A small self-supervised image encoder, trained from scratch: patch size [2, 2], depths [4, 4, 4].
Rows from block 9 of a small self-supervised image encoder, named by matrix and row number. Rows with one number within an expert belong to one neuron, the router's apart. Each number is 500 + 50 x the weight over its row's rms, rounded and kept within 0 to 999. All counts start at 0. Numbers have three digits each. After the name is the row's rms in percent of the matrix's.
Before each expert's rows are labels from the 100 images, of 14848, where the router gives the expert most weight on average: "strongest on" is what is common among them. Only what is clearly more common there than usual is listed. The data: close-ups of made-up surfaces with and without defects.
# router: router (model.blocks.9.mlp.router.weight, 32x192), inputs 78-116
# up: expert up (model.blocks.9.mlp.up, 32x96x192), inputs 78-116
# down: expert down (model.blocks.9.mlp.down, 32x192x96, transposed), outputs 78-116

# expert 4
strongest on: wire mesh; scratch
router.4 099:577542500526451515486475490466490520521580518547558510448510545473463538529552565578640453504451506481510528600454441
up.7 086:452517496557492482510568470475528496521484557505496470461549491458473499520436442521543435505477538513390412487397459
down.7 082:434489505526498570500523516457584478498470506487458531543522542624510565378558563408502391470612565620560396504482520
up.8 101:548547571529438535515575467532480542462511546423555441475545538438450417486451486537582491503443484497433426463564476
down.8 082:388465519543565537500541488490609507511479505519579546519580505588595449382533523450519420476562432529511477436516476
up.9 084:530504564507493586639484415509497493468498503583454530459475455458503541614511568478530457516531532563509493549460488
down.9 083:443587576473355525451503564463485512482464388567439473503501443521603481386432569524462485501549584527521524433503541
up.10 084:477504457478460464516491540524511495515478557460477454563585505427452418485422465535520468448390527561480435500491495
down.10 077:527480539505450477497533498473570472490449555482482519560430564566504503417430454438521466523618471550518506504513524
up.11 086:463570499501507525588517465465528453461513468524422439500491513477474533499446522492430411508521592505480520516432469
down.11 082:470466553411392597518432552420488490519432481512515521560514498624614558414485581534474470497555504513528428432454560
up.12 111:462533518544478522562540418596459532523559480526543483512520543481487484485454529529520482591453528474419447469531456
down.12 089:430484557468475566475449530419543418519447435523502520528562541628580517415521502493536380433550494493484419465511485
up.13 098:522515452551551491452503502559478602568514533446595433469538510527528483379544452515591518546468432459499496433612487
down.13 093:493509485518538469419538514526507503456400494454512505499546571461445518481589479505553533481484424503473516566493555
up.14 095:506550531601445499556564438554484519474550597436523397494535538424447502486438560513541446513463473478365382456554465
down.14 081:431507525513578550508514526452610501579455415491529522571574507655583502364496507481489387423568434525475442497499490
up.15 107:447530481554469535499483476430491486503477401509432496516577547489513517540566514501436426530562589452449474554431438
down.15 102:495436531455488526460419486381491562426521440542533509533401477563583514465539579531507559503480487530603445500465519
up.16 089:484520563515504493601511447458501446458524457565445488483505564480510535572479573482463427477537527531486490509402462
down.16 083:474549565431366588474472577432474452415446469514465481607586376566613491409465547541427469538594533518587384473551545
up.17 110:449538439534525447507528523508540448460426456530378509489480521444464504507427485496463466477515575490454485543368476
down.17 095:534440544443465617535417550417487459522492533480493529571486471567585525463520550428470430482540506521525427510467531
up.18 091:499415501524499516561411457441506444484524513610423508458548467510536556559482477517504418503483593618572528570412498
down.18 088:538602510495352575491598514447448473430462517535466461556448472456468568439458549519525476516578532449521486492502532
up.19 093:493578530524464468530568383512478543524518570498522493481507518462452469466392487525559416527448521530390414503530500
down.19 082:410414566508493575478458552431580473498392435500533552490565535565586466452567503478492400455592478548444378470467477
up.20 108:444531480491510443565570508556525409427450529485441496506526539447473506434398498480484471471505562501426474453396488
down.20 088:451482447506484591552453564439536458524490492478460498547554527591580512432453527373454441460530486574501457550495500
up.21 082:522526607571486535560484438450532410472503466520410465492493542432485551576545592495481467509533592521508502453456461
down.21 080:386484628405425563552489533419479542480546491582482551559541391594598561429482569466512465506504537485472392416478546
up.22 111:524440487475492545535438616362573454461567547447562422477506478581456501436548495500491488456463407510530509389551481
down.22 107:477393405519620393370536549581553508535507515464437528501469487456509438541469448418448518543543447495523529537444497
up.23 083:441450466458572459465513497524514474503415573477515494469494470481579429460388403469460452482561516448486494483508519
down.23 066:485527589461607578523470579497507453527590473462477544500454572443538473565462450500593500560574562494484474497429477

# expert 2
strongest on: tiles; crack
router.2 107:460565451482475477438549412498457454467368522467429448446546552471519557501441581530445537462520453411441432554549457
up.7 088:434557586481510521549518523520576537517565482577545462488454539482458398519424437515566446526477595513480540460492550
down.7 087:491587593448512507624489525580472436476559508489502515466458503486365534448510546411549522523569534497555495559484545
up.8 101:504525499529526510440480560473502498566468360368557571566450592502484537474601513449436525574535477462551515507462430
down.8 100:502527515540453559559491615456526532497582474483569493521402554505447515550508475404517456541578482459557551512518467
up.9 100:541533527544472546457523598465542513501478377393503551554498552517496588478561484467449474561542489482573513544499456
down.9 109:555519549510498565572545613458543547517542441443558417498453553457477478523531423471497477570494520498495535479558567
up.10 121:532414534510558476489517583566427543491596522562612520466551479477465498444483496461528538483500490500493563470521450
down.10 141:498520539531491473440542576572448532521577517426595516541523550548468483480484450472515526530458446394586567432499470
up.11 088:497432494466458518514433551515520519549559489525562587526450484559503390503510374463477491465488522522515565537496526
down.11 086:408529533456383462506472533471457519469454532442455426527510468463523507440491407591531428435499496462467450534538558
up.12 094:538510476514516595522444578441518497517480405423539445547403510486451483474583502394382476544495497516554493452458524
down.12 082:610486540566562503475592542426594485502466502554510483506497463532510571508475527505500575495493448494551563506508412
up.13 089:396544412465478407535522570417535548633481521506500457481429576520512502507422472408524467519532442458506515510475476
down.13 086:513470507495481465530484422454461467566510562500464520472505508474539553637494443526516525484485479519484514485538567
up.14 083:479518609555604469477456543530447492452506512472620560536511498599497496481595464449544487457477530488515553479553477
down.14 096:492485493461390464503462420455465413516459552463413496487548550426519447441518549546533546500594552488478541535407480
up.15 098:478548490535479559437509468494497487465495459489469459517563525523447515403487524524504447515388535464498436481477471
down.15 096:471443520442502574453564506484492531515534436481505500451529510467628488461433503530399576580425531517538457398535505
up.16 090:514477559488493509494365531448470562572675466482631525513526507524556426557591442488514462527501482470568602514534436
down.16 085:533485415457515451530521559604471513542540491550512532460557460477460510423497519466514535521577476417500525475531472
up.17 111:455435402433502458514445457549426460603493555524494460482590469562593548556456526509487523470495441553508473470505545
down.17 109:535541487517436552485436410500569484489461522490430506536487520433493571498537462404538439506545522498420469472524514
up.18 084:525534547476520501457501521494500497543441435516518538554446512547548559536465470435416499607520497470594610553496493
down.18 077:485563544462441509474462542566478449532518430463464435544483490470484552446549435484512476465533532460512509517508497
up.19 093:496473420453565611418523470490530479501473476549470468508574416535627555450485539523456553539552520525600476600562555
down.19 092:519579454494526542505470394467511468520457455485490489555481573571483465543439561519538504500513451493504406474465499
up.20 097:520474543518456431443431524482461582550557467469505563455461547446498426502496496511475512565465547487503633460504487
down.20 102:471462458412451445555453490617501556466506503531492533539469550492563472485474500638509549524507522488503495478385465
up.21 109:515496581511539541508477552514481501383483430517585508482475479491423479522480475480437520423507481494483506444534530
down.21 115:513471635492524561485565554534485471422484471490565528484504473558504509487512536516467591570514471538580545463479470
up.22 112:492370548488556509542445538587431592498571554534584540476535426541518432504472464455506538459480479554501553467517483
down.22 129:536493538519494529473575537554484562544536465422550476585510566515513463461535465508448570549516455419555557390552505
up.23 096:529499555521426511578415479409587494462486437493440477503431543572528447595561470486412486487528535534465452481521588
down.23 093:564404548480494293490499527470479527568529571467558570500533552529520408483534428504580474455553534406511588508435434

# expert 30
strongest on: scratch; leather
router.30 113:438576430459532472443519527477400444621494474487490532545501575459459487436508590566440432534490495473490424542469436
up.0 099:516523519474524493445467577457510486528570463374589444597528595563487473476497401577524593501566444386549561500415423
down.0 101:507510595440442543496520411603560438506410551491454539510513454501495518483476500539419460474516498516488434597515529
up.1 092:547504623481398476544513532590487572479552523529513446464499511599464577493591437521547437543438511517504509375596461
down.1 088:504465484460444484535537473552491488446491438564429430484362424390478527521516555462490523497454587557485499499545528
up.2 109:541525525515450471411500604441489553592487457432546483607503576488491532543550438547510572474444448414592540552450433
down.2 110:503614535545513545417515416491474404465530553478370484584639486536483487544473553530387514461556486557522435561530426
up.3 101:552426488543513480502548541486554502546556488552527564476388479524577487481507478529538532449511430442544557378545521
down.3 095:520474519476439472544525492497441465424527470526528527439490570559525466547481501587553549490461590392443581550499457
up.4 085:504551493578468537548499502524494539407482536517473406487529505533358517431512506500449427455483465514419406506500507
down.4 082:463433473415542519509443528410441474523541480446571511473509521465561426482455464490546519472387594541459524535402464
up.5 097:460460525493494499512473493472410563501558463438544459510503562515553491505500534553539582476540501473442583332570524
down.5 112:470493584507364529500450495562502501463527443522563438517424471389513534463599459557507559570518564443457618449493517
up.6 104:480565475486542482530542468598439537507480527506564580412432496454488459535505449389521474534612531521401539398544560
down.6 097:501462428512476390532583552430525604483537512415502538440508483517480485523430402483569490511459534503467503536467452
up.7 133:481538536584509536504490436563443484490441532435500466492643517575448613580629547531442424542426471498454433471537454
down.7 136:504539463569567423478471530432416508499603536485556574502471520518388448506430499412532505473538501521541505534444431
up.8 089:593477567564489509468549431534633527492443498607438495437450419568522517502486493510561544465514449610533511501474486
down.8 082:551478538481378599549419509534564562478475455455512371489441460426587561522575494510515461527543463458496571372554484
up.9 102:495561491523505550538496450540415530559464512424543559503492606517428479548535449498447458574465481481474485521462425
down.9 098:475573429554583476479532514454478556550598581443529585482539550561444444521418439501449476460509497505493499534499428
up.10 101:544369468545531446469514474544546490541491560578529505419488408519576504512444532518544531441518453586494570459541519
down.10 101:576522524508434483550448495528518536480558422500466452522454538512561510500520518519637522605537547479403578408495593
up.11 101:511481511580474519448533431484508452497519544616360449423533494462584519488466582594505518460554530508548527526490508
down.11 100:586478467521476417459573412489575527512423597513514511486571496620534521572513513494533471569533442453468536442517467
up.12 096:556526529474441471518472622544495532538548522438569485559484599526434556537560464520554510579447491455515496507488466
down.12 096:487543453496520466429505437468461407445470538463364546570551480598498488549469475527381533475523486585571395553474478
up.13 104:446495505522499476554494517555452583509459545460608575410379529459482370500461370433533496580560518512463534446506551
down.13 099:448481455515517407482558543433524545520518559460519571503582542577523500493459390475610526491524424474502572543447405
up.14 083:528395486436457473605483601410523551463589533516556417369486436523508463452504436509524503351463463495521505411518528
down.14 078:534493578539465505536447552485410553488476524540502512463535496488435479477571523539419436440536494406599487466610444
up.15 092:470512570556454475503475489555478600542515473489546581407463549495540470609600484524542393627506508489480478406620428
down.15 093:434461418381497510598499526509504543459503541516487499539436412451514412448461478491500519556530505493459579514527567
up.16 080:485542542525475559501502414551413555503423559552460540461480557473467470559544491459566560554641514548424474441536445
down.16 077:487536430559483397452547522437545535491597478420477588464474582513503483513500500480545577453486501486542561522478440

# expert 27
strongest on: circuit traces; crack
router.27 089:427521527479544542651515467595498521510504533529477489493525498525518563513508516514506423553484491582423447431496584
up.7 112:524497535518567544543521484491510483462479547457508469549529454508497438549535502519445495579414551515486428472458456
down.7 109:614466457411461530432454549478574416513542556424406513561491546519496549592474521482478466481594469520510454484444506
up.8 106:499507566554516563555499484502493580459503434482601504519539546445461440648567496583549430555470608516530460555450441
down.8 112:604485543483497502428415479609514490503521583398491485531526542501499451572515493579527476575627421552584469559488473
up.9 119:503499492557477532529408533473430573480540402494468523541416488494579490497476540453445535553573428492622548516595522
down.9 120:474536465464499574522481568487569479437469502572426478429464493500415564419481441434546342434531476542474463513587634
up.10 097:564499540583413484425510552502581540466462440471533507480470550438505488554484517483510573429560517421607614490523398
down.10 088:531434543555493439416555465553514471577498423475524533511439597512554413504525560535499515428578492496489539482448483
up.11 095:505565539521525511442522471491466544517479495457482493512539540414474490610584531491512554509499526423615495547438381
down.11 084:389592535436439509453420440500387566474526413568471506571495491578553503471453558466438507531422563496484524598617561
up.12 101:573498571501411449464500496469473574618584511479497489483474552463611523542499501472600473475497456482543570493578414
down.12 103:550416504525482461466509506556599465415444464449558426483573527485486520517466424535479461518493449489479463494509472
up.13 085:497478420436481468531481534414542505484574513468466439451515455461503379458480437422510485479519512460516478453430508
down.13 094:421564597555426452506577481515558426484431515475456455411564490364515525432531548554488505513466440579576458476516490
up.14 091:577437541516349496458484582534514495460505521468507521498551544437583422596583419503620534528495508480475537515578444
down.14 095:542420476467503585456481438549562481498517462442515416618530500471592512499573536609504540595486469505470583437534548
up.15 113:619452620508430530480485554524475520506467451530571486519504531534548500609578524563586499562482527495525541508554443
down.15 105:569411553467592579509508492524540547534484531446579498509475501506591490562504491623455478634469514513480524555531518
up.16 103:510542428553484449437461497518526480544471545446478490502533537415514545484541519454490516455542450495519542491517501
down.16 100:528525552459488577542495473515564484358540455544410491578510481452521512470434508537556395496514531573485525604549593
up.17 093:481511531557509519507540566428545540563441449434435623469489519517533476555533545483443511449547478471496588527517430
down.17 070:460479535526525532564472454451498555521415483454510465579537543478465447541435552451526466532510439614548531564489455
up.18 113:514503507531403395440587550519563557588438580463558530423428498451509461545507451454510567545567507521495577509576536
down.18 108:572439521406469485435503571501563483536529507552418546534456500499538590485498503443383530491591459526538538432478561
up.19 091:495521505523516497504503522471509603515560414472542551588454546502622466535515525439540538446537518489618577501520463
down.19 094:468559395418403467466440529515476502424486522536523485510407431481532518416433527422506458490482499431495471480645522
up.20 086:515567547502498475422503536475583517559492433477513583492501491528527456543493465463475495493590496384541476580509494
down.20 079:572564405547439458543590460465520476577513583602490485514515444480473458555488539392477494412579479482539414448477456
up.21 092:491527420460585558545524464464511443478519533438464439503542397533449474517463536552450463450481532526437486556465521
down.21 092:442522585558525511450543558507479456527501381472465565481375615479442581466576532437598448470477490408516555522563426
up.22 095:550530486503493473448536496452598564496422419467482605467531489537471434549495458498485582465564483472561555571535533
down.22 077:468521432492488478455513433438453464517479579521565558499519522402467449469518572454581548511506434506486538441408457
up.23 099:478530444497576559513484483491505458469362466469445521542527427426509558489461582493393516463510483524484471595494519
down.23 104:443610454513481528494440510464441457502491392520402530487425470502385503515534502382546402422578503502557481523487525

# expert 31
strongest on: wood
router.31 099:466596476392525429488555488511520499521483627480486460412569501480497507436498409471489428532525587427449450509486555
up.0 103:477410507435454528500442711425530480448663569494581520484460471434475440520514468502513474490433501501583489514539571
down.0 096:488507460540501521457583462492518473334455477584430513495432457462430513472410529447513546464462562528559458538513565
up.1 092:539416641569423553482459555493450519533498408522610541531397514501537497584585544513502578483544452501498541549579485
down.1 083:464596555493430569473541472532566580482494451544462437405539470447459470527514534435467390595534449456429507503604414
up.2 096:541442517526427486475412532462419539456538381494558585580433464436568497556554530551527596473481520507545535550540508
down.2 070:488497447558410437513518521562538568582454535422637419483538491511506470515620436527512560494430515486531479457486560
up.3 093:505445574572488553543504502525462461363421492571542459486537508436527506532523606624507509442448521436551456474579489
down.3 107:485597503497437492591525479444487575563485413451553427519456493504496514440511489500470463550478542475466469462565597
up.4 096:551540484531516550531475547507495519462465409492566519579472444453534459500598488567470535595454435426469478472617563
down.4 103:485543541521473555588584510444515555501467440445467462552520423520511531495483487416411496437444504500483488498486497
up.5 107:478513562542440605504480523458480533455552500579535437509409482429498445456475602566552554477482580489464561479587528
down.5 085:554535540449548526549560523451472456530437465506487557529410541461450520511477459448481510459542507535565523476466530
up.6 101:498476476589559481493543433524462499527444469591540589521513509411594489618528534549572531447561488503432552486421479
down.6 107:522415458532573527457547525532485455550510505579495576524556483508477472471556512483520502498501515500499420433397465
up.7 096:508578515553504449452530442533412533558508475605525611518538567392487500523496544546580566505560537503431546518437439
down.7 114:502478521517544465416436486517493489519421413604371589524532500480534513467512561532565486531605525546481447527423487
up.8 110:457425488452571584499430555477474513418630477483526525509564508509493460491540478513478435545434532455567481479574516
down.8 108:462499477445516433501383445470470539428520478574441526522478475452582558402555534531460512507433575468537506587493556
up.9 098:552503567509341536517503549442490461410513509435427427451430526426433462493527471504528481409473542475516454544508534
down.9 102:503447508495511517561451446539525540486518493553535523537395539471506513480510544394493559549614533517502548480521467
up.10 103:534531541547438479520507511410539525415519424519542545511311576418462492592416501509536595393499498466580525563512490
down.10 101:498536517549581553487529455606463490596500403511520477595397545582487504538522436406455588529605493480503616473513444
up.11 109:593532576484408451458437541373535585491481389466482474517351524489546532562441511453497515516515511539548549412520501
down.11 108:539578595547529490482498495555506510547473443550480418550442563534501572481505450386524462534579437526551588488546528
up.12 106:589506489440534612511502557405523514495509484449500500594485448517560416455496577548418567542431437483488512407488516
down.12 109:470586532513482470505541467508535441593562531544483477508491567383495529534452460543515470587497596491410539395498542
up.13 099:438564523544593520471533414579486519541457460532445548516543536583540442500498484474501575564584485487552565468524497
down.13 103:530435474449475477439494548456454510546545470523394534556515467497594444445567537566438527522481526500440455502537466
up.14 096:549481506514422507544491517437537486495574530405569427529507431441367514433533553493543480426416475388528484488508544
down.14 094:495507480545607500438526544543494474382512441481469545557532571495464449566461539418515536431577498543436587487446463
up.15 102:439445465447467550461442546509513494476545532422511532499626520464537426481506439508427502575460533459521476502569523
down.15 110:521493478462511485493456503500485472410503488523488494549484473385479462414567523540415570462515576520550470597454498
up.16 100:486441577612546543608477491535520451511532508549613452521504451597454492510507504562576522530479414596468471406525508
down.16 102:500513557493473505503482432531509423505536492505448400505610479481546635548591419503519445364504508430614429532593475

# expert 23
strongest on: stone; no defect; defect: none; smear
router.23 099:560574560606501517439610467564515464497471409430499531400465578413465545545495514423558511489595433484539535571542447
up.0 146:471484469447474455539427522566431580548541608560528558474537483555616489460557458457529451536485458552486507447513625
down.0 149:523401477475456501539377519487531477504575556574549555459512470464600412477562425538551533506476429520503421483479527
up.1 087:432449472467521519597487422537464525462538631575550559581492445551562379507435470481540447507446508590395462488503572
down.1 070:483544482484484546444453467546557517551492424487476530493377518535498542585507492399476411632493509524441537557576577
up.2 111:493490484469497385480536467498529561524448456492360510468460458519506481496392462381375464642557592509527511513518529
down.2 101:481483506472400404486553442541488557564451439533381415457537480478501552483477430453500415438550488550532522519523477
up.3 118:478495478478409500487425576526502479523584509414471492497466570501561508493491494507515529535485558514539457442442527
down.3 118:510524505513483460460571491543517404439378433465484473501535557409453539426473558484462519310583587499624540512367442
up.4 099:509516627574425528426510536521476518439477398372561471520502509430432546465588531562534465539515512456490477554539412
down.4 098:592480557510363541462456495442541528500446498543411397511411517470479550505523437454481392437604488542555578508485563
up.5 097:453527581522492622503499510531462538518444465526588552553505470421538523531536575603526603596448518413473518486590485
down.5 092:535484590490388494492415471451554549502510459517498381532483522416450602493554472504539481484540501496528443506539486
up.6 101:561517672640486517481577460505529565461433457486556485504481478452452557535576564544477479509483500476513532561600445
down.6 094:556399540454425425503436447416455549599524557518423404451428445488491515472557456504475427454560502509521531522490566
up.7 116:437525484498528488513510449465516449498534508498412413510539510515451516440433498423543451472535573515526496448425473
down.7 137:488506587465601576594493458551478535459524474602564483433538492582539481574511562500560504574545514524445473453518536
up.8 117:472415510455458472568423525568459589570541630536563486496535479525590459477557391439566469611485465564449519466553591
down.8 132:514425524438455523561385573515499484557562605487584533470512434420550495498522434574523502552484407502461408475514526
up.9 098:436469451449534510587467448504489515462589532588422453464568491587535455362432453489552439551501573590526447411480555
down.9 108:589395457479404437471424536457440541474500563480507607478480449353555513538539494560469491468460479474442556524458504
up.10 095:451509604591414444412564506489412590553468475367518478509502481435527538493514539520504557427476476461484615476530477
down.10 093:538465524428434446433432570461473508518460551481320495512461411468507512516507532529497455451523506547563535574414556
up.11 093:535492595528456507516504434517478631499448415533450503459440457526536492565481486475497534602478572473498514518548509
down.11 090:537445549456423554507577446480471528540475469478410300489451503466479609479527477503477376386585506539581511475473565
up.12 090:477499494505473474548435558503492529415547488527530543567528491554512453458440476533501418568464576549483417502496544
down.12 088:493483435580561500401573494508482544537488557536477550478491548488465528466415464490502493552512556474526591517547535
up.13 086:468499519421428459498502470514425519458544524501508480527577502521532544515418434463553569430445552537472490378483535
down.13 087:468588527514463474485555446504533581529507550439448521517519484537488491529496399428529415550421548485479444481546477
up.14 116:529436626525494568506465520607509540490457465482545603481483496472527532615587527549474595566522475494500547601588467
down.14 109:545564580575476585579519418533499512531567409567510363473452590557484532526502472442507440539602504458514488427558508
up.15 076:461451403477478546593520503454473500529543528547449508540493449508535386460493433544504479451467506510424497467479606
down.15 062:589527466517480615426526474484510542508451499545522468499427554577463555497566532481618474579489490473493463438627501
up.16 096:531501610554521600489536528527525528470464454382594446549479508477412515448526582553527497496505414447499497472579478
down.16 091:553431553463448483517435541423489540486522509548414371498434464471402586542539494524478469470569522527507483533559576

# expert 3
strongest on: tiles; scratch
router.3 084:534555522518459555495576487507531528424435430448457378456461537459407477508425539565494453453473487443528462527416447
up.7 137:489502475524538488420499506515445473633544549540467575542571524498543494523495429436554506533563600553542566503397511
down.7 165:421441436509593434447478421521467499585431519484456551512581483506493476505537469478552497520656480543490533556449452
up.8 100:578510436474489498455487529533527548515495568491510433545462475465531490462513427472477450679475454509462472439585543
down.8 093:512435510455520476515546516494517485511602521572506570525435466492515473487434458447537521514605514529471563427459480
up.9 088:417493584540508448411528466496500468499443392588388559431445541568460546464465534508479510452585539455476513488431440
down.9 084:560465510493482649517480546436401488538510502569508459484508479507582514461530589530432511464385506512493511444519431
up.10 097:531427490470479468446423552524460505519493448460499544550487456542584445479555484405385577446498483557562566555575529
down.10 086:532436576557612496501500441592474476461500590548564486416573475472563512587485521542546536458552423550543506486473514
up.11 092:535521554569470499563554429496447457590514576446559460461520580568512501512504447422602443472550478457468457459414471
down.11 093:505477610506505533468489558500565534564530376489530509491533489444559518496557525544487496487386522474501482469471479
up.12 104:565523565519489569361514480515566477504478394481475486463405537507505529557537568530457513477597534439535538490544493
down.12 100:575411419540572500444533481486497543541513583518528549547573471500652495496578525558440562458348429494426414443490501
up.13 104:572524549586499523572585480550520514490488552483589389445549529431465513500551487560585428515488468429413484444567475
down.13 101:508470493454476528444507552530597501562579500475557512500462456512650444583559417438509439467404557482506460473555520
up.14 085:599470552467436562562479597511599532453501545482594440524416509453476499528520413490525468616476490484471433435630546
down.14 090:470376467494441453444583553569513626470588467432566589452478409562529440492457459485582621505434502444530555498543523
up.15 095:566471523480465452460486474423579504567535655492436485465507513521485548479555500454435532510586523486481458480439506
down.15 095:466439551496559523452543551521557494559540509473561533544390438554536551510511516464399492483422507469433450444425471
up.16 102:496477513530471441503516489560475569540556535512519482500614530454451555496546441500626396574463506495492484493501502
down.16 101:525515528408460558430468544492599492452557506451527517495415449467556475509517451451471473484366513484546513424566512
up.17 127:518512550568531470508488464573436495564516579514557481510584497546471600524581457502610454610519492557499483520455497
down.17 108:492512593486504542522565540491565483448559437526541439454427475445529467555444503442451495457407569483460506414502505
up.18 123:462544424480548516486489489474526475475484487437490473541429534540481468441439507481379504464479561459473471431490567
down.18 115:515386567528489516441444502519472499568554469476516507481563511598521514510588498532543517490535499509513546494463447
up.19 090:511460510506542437520422509546445515557479608598487470459476480585537537598585479448570509487611518569523561520492515
down.19 120:446408482466486492482363448475461543571559447496512539575499579634504512526567482465564524553617425493572552513511506
up.20 080:428498489503474387462534461504483460526529560532491543426556576597503474496507486461612486426539581544485460492338447
down.20 085:476528577486480633424523639469521481494533485525476492515359516442556615502464531441509482462494515597483496435507538
up.21 068:464504516509394519517486525419478487546469341597412486556513556468580527475527574478465505507553583575531543476432468
down.21 076:555394553523499562477510494455570526521581564465455601512468539518556545491488452497447496484464611479539503443468554
up.22 089:560504545531514511580513502487554555457568524410627381469466465417426543553496383484532501537503501437532488435563498
down.22 091:537416476442494504517505568517552516572543493410517529455476441496510419559489436443470552535377540480473521552546491
up.23 113:431483444532519431500499455529460490553543594498512485493614507496542508482504445516642489483437464490438511486373422
down.23 102:516538550474433635473524564616585444466503475474486456523450482475575583539543497393474439493437527513537515450567482

# expert 9
strongest on: wood
router.9 108:487532496568567586514402536464433514469537499436650479577504457430478519502530554529500471517502503479496429424578521
up.0 094:500526484530548502456494461512489529510448468492469554528434426512596484538481464362438511556533401539497453520515560
down.0 138:501466561576518557497413526523556542490550538513500466430482462550531535547510484492511507528544403568517457531586511
up.1 086:503501472460587567482500582576464505502453442424502498571504545497509512510496508475490535598499459494529441484517490
down.1 074:503562553422464546528577492480450492488421502436396500494484511585493425487578544477436488508486538477487471492446505
up.2 081:470468438398526496501459588509507451558492464494465513525523491597539478442488483491410571620465469576526480523482518
down.2 075:523575469425500531558556441533550405435476530500432443454529539563495441426552503505568510412496473448502474518422425
up.3 102:575419549411481557508402550529566487510493522538467532501466437497532508533547504446461533571544484514689555503443575
down.3 085:444516489469495478528602453571494446485450501553398547407474526559561454464588528545492474496547502441498471522471389
up.4 099:579527532602445526493556528469576499451490465510477396477465532494482544446476514486465528563584511427541482461524445
down.4 092:464452463474545434495488418521449390490467446479472582535517492457566434477538413571426449511424583507497470499456499
up.5 136:554447582395432492491497500529581515582513589632489543478399492511602487562512471426560436518563546583524595502490581
down.5 161:416615473545509467520528521551425499447435413431482500571555583512477510479532545577465573464437541367471528526433437
up.6 106:483485447521535510461463525529453491468487406393536520539516542468511489552511511577490576477387505480495509527551484
down.6 093:458569527539437529559584502537424485483410399472437497553450531459489507531569531475444442550530485459474484475496523
up.7 097:522482433423556488395457487549443504554468523446525507571484547488583439503525501534535589565402465485469490421545508
down.7 085:520528507491430545554607518489468461461433424503482499492518477515488460434529530451434472428467578494481517512420475
up.8 098:608408537453487535471442568497543502479504524580472503462469411517523517500554508470437528585579460524613566509449559
down.8 084:520571465442494524557572378595536454511487520550385563419433524560509441512572551555560478498516506443529497480438445
up.9 098:500539486618538481467534496522453504452448470409522431523593542454448483493476462560500517477397509426428475507577412
down.9 085:383508461473446534462503548540413529505442404504438476606499488464516545482531488506365452496522502506498460541430513
up.10 115:614471550449498501435440529543484498466512418499529504538428508487544498599508502553504571530473541416529556472556549
down.10 092:516547519512510569497577492492465420494439464496405518565516563538512481466633581532445518554520514463456486472475455
up.11 098:536534529528449554486466473485477530493461485514484425530442472450556496545588522565477492504520513471427452448580588
down.11 089:549465423497492461379597535471493477539463448425491502557452560525521500525437487480416480476454530503539560548403392
up.12 090:485551508623530516486549390506514510456475557472528497498474497503467533506496553491554564540478501447450467444586480
down.12 073:463508573553502540435517460425442420446465428494440525567510488498553538575564531524429480460522534547510524521463496
up.13 097:451519405458520509547460513584555467454473488497509401536484481537505464411441452470463566586487528534451429451527605
down.13 080:533543438384542554497583471480435432435555458488480493485487481467414440444524527497501423449476499478556429534344465
up.14 096:604414471369480511561470570480566496547571538533505521491430479519579471521487489453496497564507480574625551531439525
down.14 091:538521472533479475444573522588454475507432483450396545480442554527529527472619527559554501449528523437571551456430430
up.15 115:570308508461429490503467588456587545520607509516520488511524423587534506478535464517488494582473410604548524470488538
down.15 103:502501449530596608530542423591526397428512482492500513509490527600450491472433569472503542494519462486515513465572510
up.16 100:581513526521473536424543553513547498526523549474497360515522495451459518393516524527561453487460502483489493450594473
down.16 088:513512407419465486473398545525423449462507411474435558545495466452571476506473512569479458470413486479554532581469548